Rows from block 9 of a small spectrogram enhancement model, named by matrix and row number. Each number is 500 + 25 x the weight over its row's rms, rounded and kept within 0 to 999. All counts start at 0. Numbers have three digits each.
Before each channel's rows are labels from the 100 clips, of 14976, where the channel reaches its highest value: "strongest on" is what is common among them. Only what is clearly more common there than usual is listed. The data: synthetic speech, music and everyday sounds put through simulated rooms and audio effects.
# conv: 3x3 conv (model.decb.0.1.conv.weight, 128x128x3x3, standardized in use, each kernel summed), inputs 0-63

strongest on: band; bit reduction; distortion
conv.27:511474480515492495483495483477482484495512578487489505534539492486498517488484491497459488514466552537505466484500485457507462481501487497531486510502483490570450492526564500543462472451486477

strongest on: bit reduction
conv.11:526508614514509504505497498510509499499495449505496524470503519511518495490511503519507491514493486495497478521501500516504520487477492489477500483491494467457473497493493502473507508476492612

strongest on: speech; dropouts
conv.73:528511501533518551545515532498514506531406502541471489480505513532496491497502510490429522496507517515501447484464495534507490491484499485510542516473529517503479505516505504510456519503521479

strongest on: bit reduction; band; reverberation time: 1.2 to 2.4 s
conv.108:524502527491504527522547509494494454527531451506505508515517504555531533528521493544498504504476516466499502477492470461527528450532474498463512506498487478489502488480487476449527504500497525

strongest on: band
conv.102:539475475499501530534461500513497494511489462516517525480498518562513500509538528520437459492503500514510464486494519494505506471484562487499532465479542515503499530510494514491485502469499488

strongest on: speech
conv.78:513518486501500525524523502527533510526504491523467472453519521482531491514496477467517487493470550463523484522515489545533505522495551484462534481522490517504444514512458522507510473511515478

strongest on: everyday sound
conv.50:490499490496537512496484541493469511477507488491507471509537553521507550470512466475525477513568494488473542465504526499483518461483506525563494508445457523515468488506515472505483483526500446

strongest on: long reverberation; reverberation time: 1.2 to 2.4 s; speech
conv.67:539444500441493502501489510501477526505445478489528506464506530539492498528520472495527526448497504464495492489499543476452446460518483489478529536486522455490497557509511533545514502522526493

strongest on: band; dropouts
conv.61:513447474466488534494467496497508508522499501508530497513532546567520552519502537539491509502530499504460502477507500520517493507510540491494504511497494492499509518510491505519456480501481519

strongest on: reversed; drums
conv.119:517512516512490496517464461511493537470414463497489506514482480491515505497533514492478478509553522548521500521477517518509490526484570485503512494404508513521485521520497515508509516480508478

strongest on: band; reversed
conv.14:499548470482499498532532517503473526524528500523503498497474518500520491494519471469496503509441458429477478463494495487434473473484457470460498449533431494516489491488514462492520512502499479

strongest on: dropouts; band
conv.65:485480507494498506546516523532513517595489490574495525515496502518496472552530499516513475502497483461509481492508462549525481495488493484477504502513505521508498542494494546503480508514528515

strongest on: bit reduction
conv.1:527505605504512497500506498495502502497497449501497514478511517506508499495509507520508496511490458472489488509493501526494524476478490494472498477507487470456484490492494499469501510493494617

strongest on: band
conv.49:510488488500496546492516515515532473523496472500478479499544522501499523465493497487486520496524474456518526453466497467461535450502475507497481491536500495516525486511496455468466519496501528

strongest on: speech
conv.12:494519495524550533563498545511476512550468527543519544459525526544499509494505467524497518530510527499504474518541486506507460501509530537522556534504508506516494535500494467505456487529511492

strongest on: bit reduction
conv.31:479549522462513480524479514510499518498523487527488480487387496501515483491507493523461511487458487492500481521523495494495496521485472489449539494499499483498488480491506494493504508501506511

strongest on: drums; reversed
conv.82:493489486516493514504527510499513493578516551543468503482441504496484506494489526501485523544463492512471452468510476514533466485505471523474543492515498488509503487497456491520479470479501478

strongest on: band; bit reduction; long reverberation
conv.107:513509524486564477502515535484443478533516450513514506453501502502490523500513468523508521501534512495500492466501485496514505457500506524486515487440475521524438509505509514469503488464488529

strongest on: bit reduction; long reverberation; speech
conv.69:494497464542505523502511505501575505495491512498464487488500507503514492520495496480500494483482538495507502488548460475510484461453488488500486496498562502447429485518450504486517522491504448

strongest on: drums; reversed
conv.127:517521506486493496533487475514504533504437504503489511530513505502530523502550523462479469520543505543514489508485502519506488534523583513501524482413504500532479521514529495493507521473520494

strongest on: band; bit reduction; distortion
conv.94:488491461460517475494468497484474503513505508509502502528447523523520514511518516459495488493488386523504492507487482607471499458489506515507503492496494485511518515497493511490514503498504493

strongest on: dropouts
conv.64:538473522494499538537483513490515525462479488516497497480506498539534483514484495501516470492470496533518470496506480536530508492487590522540531528478485484456479520500509526464451501488489516

strongest on: drums; dropouts
conv.117:508551508493561509548576462498534492523489517482492513521487487486524487500531515496471492492507511492510483517519511510512470533494538515456516493436505489521471494529493515489477486497487513

strongest on: speech; wah
conv.41:536484534485514526535509530490483551545470492549516542517502512503521500482524485505502508514485490489506473500462513466487463525529525478492518493500476498478452540531504505510505533494504491

strongest on: band; number of effects: 0
conv.56:506548513504494485566465502493499509521495505558489499496454507513500507505511502498506478467533513525511535483490500488475509519476571444470543488474514511465492482500476484488505498449459523

strongest on: dropouts
conv.99:489487495502490502487504480486485501492497503483487496488511468483500507491501573559526469498466487491499481486505523487509545481489491502484484513495455575503522507489503577485464487468489539

strongest on: everyday sound
conv.21:518480476489489515488499485481467490487524560487499522504568498492505516482491467479469485519474533493479470480504481464498461485511485496540486491513464495527446483546589493540462482478483477

strongest on: long reverberation; far; drums; reverberation time: 1.2 to 2.4 s
conv.32:492494526502481494507506506505382486495514509506493462450491504512516504485512425489490507516528513534514491499484513510508520477531525515535507505496449509493498492506520493502530486488497482

strongest on: drums
conv.17:513454462500465469460492501472497452478507519500495520478546524493483487506495498514501501517475471496459493501506473516528500551483514510525513484526503524476503511479477494508479472477502484

strongest on: band
conv.89:476519469522481489499469516513498522491521494494476484522496551514538520461514556494489454536498516509485487510478481529514496450461503501470491478495512483568473476500483496494511535489464453

strongest on: long reverberation; far; band; reverberation time: 1.2 to 2.4 s
conv.98:482468490460474462477512455494504532561499468487483498503494503461523507482519527508500527483475494502540435471503467486440520506479460496469505502501500550522532568536490519476449501508548494

strongest on: telephone band
conv.39:561474492468477448489530505511488528470501501464511474496518486534448503544482523513498487515508506503511502486492473500529488528500533482479535518528474531516492545555529519510518512523519501

strongest on: speech
conv.70:493571515514478515559559543474497533543481525566486509492512522480545539525501503509511501520494518515530476485545490533493488517503497489506536504486490510507492466503506484515519512493514503

strongest on: reversed
conv.9:503568510501515525530484458499499537573472511606535509480483484470518486500544487508501501511491509516488494474504507514517500500493543490504546484478478487506540459487520540480509502457510516

strongest on: speech
conv.68:486505489509492485521509515511489482540472510509545509499506503486442494469493465485500529507518519498494495438508497483507507458506547529496520506508502499496500473482506486472512469511455496

strongest on: band; telephone band
conv.8:431472526482460506504445551479489498528504485533503500510476526534506523480501500488532501473468484470507501502518484491511455484509465534503505482553492503457463510486515533502502497502495550

strongest on: band; dropouts
conv.118:497508500474542496502496468506495513495478509486501491528517497544559496526535505459507523483509527514524480513501488499517502531535591511502509473508512519524463536508508490456513501522524515

strongest on: speech; number of effects: 0
conv.79:481548498495577493530541525492506490541497519545487467494533452489541475483524510483493527455529510524513480497498493521533534473496550500441542465506527527494531483499485478451515497496512491

strongest on: band; reversed
conv.48:515497469484478489493518444497481518518437503489526454454509502467471489429477426514493484486499511494516483504490515503473511506499512521466517497502457502532502481486511513475461488520490475

strongest on: bit reduction; band
conv.100:510534535506511494544505460502503503496507509500526480509522530519509514518508498568476447520498558472526464507479503517563527457526576464524529469451531494534453486498498498475504491483472510

strongest on: telephone band
conv.71:499493518469499449492539515520504528504489497496453483470496538465521495465508497436499470463436460543520488500547477534485483539494560515545504518495542514496469477533476488514550534527497495

strongest on: bit reduction
conv.0:486496598499494505502473521507503496510497445506504507459512539523519519481503490509515504508475507496509479513494477508496500487496472533493484481540482470459459496514510508518498495520494593

strongest on: short reverberation; speech; reverberation time: 0.3 to 0.6 s
conv.110:522512467496530534495514491499466509541498527518485495461517534525524471459507542478494490511480481480492510519501466494511526448517538509470505540472473459520416470535479471496510509518467477

strongest on: everyday sound; bit reduction
conv.92:481512520495463516549464547478509521535486497555525517521432538532527490481510515481489463513531492512481514489515551512489446512502557531492537482443511508515433493510518497517510502487479527

strongest on: speech
conv.116:495535522530488494523501498537508504517486523524494471513516494497521483470516484517432486529469548535520400522445506515499484530472507472487514490489521495526507499537529506502432492474501538

strongest on: speech
conv.77:527492489482491521523496509485488516489496507530501493469508471500507502534515471521516510501456492504516491513471480536506520514481556479535541514508543494492490560490491512506475534507506471

strongest on: far; drums
conv.35:513510524483497506504482510533409493484514497505501491455518515500501504494518528547496490534487499512503493532477510543524520484520517506533517489476441482511501490496518501513527539512510506

strongest on: long reverberation; wah
conv.57:523510510498539574528543554503486494534499472519489468486545560503492516477478509470493506500531477459509543486488516478491489452515501544504483493488485493482488482518482472462436526475494489

strongest on: dropouts; dry
conv.43:542490493492492498462519477457509473504496520469496505459527499485525531477493534556499509495474471493506504494493469482505523497507467466490470484508433503493497477486501486493514486470474495

strongest on: telephone band
conv.10:481586522501516449539498469452498488513482507550519460471513510482464520504495497516513507518480530528494499539487500480489507473520600476471549535505497484510494500527515501491535507493498508

strongest on: distance: near; speech
conv.101:519461530498510489470544500462493509531488520484436485459496508503489522448521500570479476540491491544540530512510495497511539473547518500515479529475474526485461530499505491481480490491500510

strongest on: long reverberation; speech; distance: near; reverberation time: 1.2 to 2.4 s
conv.104:521457515519472505533455529494509487582495497539489514489495526552538529518494530556532484490465514502512495512475493513483466458490517493492525528483501516458518531488505498518473498504514495

strongest on: telephone band
conv.16:513484474526509508498511497472495505503517536494498532523521513498522501507489471484471498534465541516494478499515477444514481487501480515490494483524483504502472476512522525516466504464475447

strongest on: dropouts; number of effects: 3 or more
conv.124:518530513476542527526532522500513512557501515568515498487488483494504467487532534519486484533508492496481510491485482496523516555535441533489531503465492478531504449489503501435443478470492515

strongest on: bit reduction; band
conv.15:527501599497510494496509499484497501497500449499497508481515515502500500497506509519508498507490446460485493502487501531487525469480487497473496475520484473456489487491496499470497510503494615

strongest on: number of effects: 0; dry
conv.60:472516491504501516544517538496499462533483496555494501508492545539517514516500497473496495494460468471474491436501481465497469474516513519497537506508508505502504525527501517497552502495515499

strongest on: drums
conv.53:523540514556526502533537544500497497527494526537506440482488524531476523505477512502448487498523521507524511543522526499535478518497549536537538523482512529491509503499503493514424489488503493

strongest on: speech
conv.5:502516484528492521533512481501449473480496521536499466467536546529540514489514485494496505518501517491514504504495498485530491480503515534516545519541505481500542515528522490502513493471485514

strongest on: drums; far; long reverberation; number of effects: 0
conv.103:520505483508533511506473480500496514508467497551483464503509514499524504426530491490498513536470497543510494526514519506475542440513512511509549472500473484518446458468509510507478517535493481

strongest on: everyday sound
conv.47:483492495437491497510520516497460519546488504549482467498484522471521468515487487489516501497517449526490505488529491502500481545522521482495529521457441520537505521509538538523493518502542534

strongest on: band; distortion
conv.93:494522490517508506535539488512485514560550476519473464489508546503502572519499511511537486560487488509545484533516500533462482497457477506494489523509509489538494496541475507527499520515487486

strongest on: dropouts
conv.40:535530490494517502510487508496495470480482502482556493541481540503518464509571515493513490515472467506493518496466512514480507522511473492508523465516436494513506468511508531525496503479490500

strongest on: drums
conv.75:506493457520510513499514483500596507508474523497472494501515508491499498542490513475471523482491545483525469487547484479519471464477491514496489503491575504454428486505471501492460521505499470

strongest on: distortion; dropouts
conv.18:483512522499481492574505535515476501564483504599525520494505508543484505522483492543504528484511511517491474508516513474530471502518487515479542515455482501502502510507528474506515507485503484

strongest on: long reverberation; drums; reverberation time: 1.2 to 2.4 s
conv.91:520465515476551505525464506494507568545480506552453497480466469523483481509500475522508464493493517524501477487495511498448410511514509531493537516478494505493438538508487525532511503470526479

strongest on: band; telephone band
conv.85:438518489498475487507492453475494501490516474515520538519489538548522507498502520508484487531460474526460503510499503524488504414502512514501513507529518509519467470482506473474507500470455471

strongest on: long reverberation; band; reverberation time: 1.2 to 2.4 s
conv.106:475491503471483455463496508478479472475533477485505505495485523507470510512499488520535501483414416503485498509521562514475517559527555437502515508528520530484510534497494524499473469488523477

strongest on: speech; number of effects: 0
conv.7:507500497528483498511487476499489543528452535501466451521487553474498510447484495503500470521558542517514505475480505468550562507493570484485494491462501505489494465516509508501454450500461502

strongest on: speech
conv.2:476528496500491507566500531496493522533484511579486497496478498513516517474498502496512505506467525517527481489491524494534509490496545523471586469496488513492481519511509517510479510556555522

strongest on: dropouts
conv.24:504506506521524508466476466535493511469495494503528492483537533533518516464515525550481509521498521483543468511524533463529513422509494477503518491476497511507495482501529507468471496486490554

strongest on: speech; bit reduction; dropouts
conv.109:504491544486513497489482488497498511502475493492494518489511544520559514492540552549515452509468512498474460485503521478550517501530518509489473505471493563485500523506481521499463492460501540

strongest on: band; far
conv.105:504552506504503462516490454454504488519472491522537483505520525502540525508541536520540469554503499509467487513496449488527506497500541511486539518487509505482485565548490556511519505495497503

strongest on: everyday sound
conv.54:496497499486537516499489542493468512483506490492508470511540556523505553475513468476516474518570492487472542468500531500489520468489509529551496502442457514516468488506517472503486479529501455

strongest on: dropouts
conv.38:518507494529529483538491480503501457495488525521537551495531534538541527517519532537507536550509503486519469500476496500512501476494469476488544498514463477508486487533520510486451529486472489

strongest on: speech
conv.72:476490514502478505530506493496484498518483505528494508537516526471487467528493482519543521505484528500502505508546502534508479496518559499506542500523476518515506515528501521506549513483519531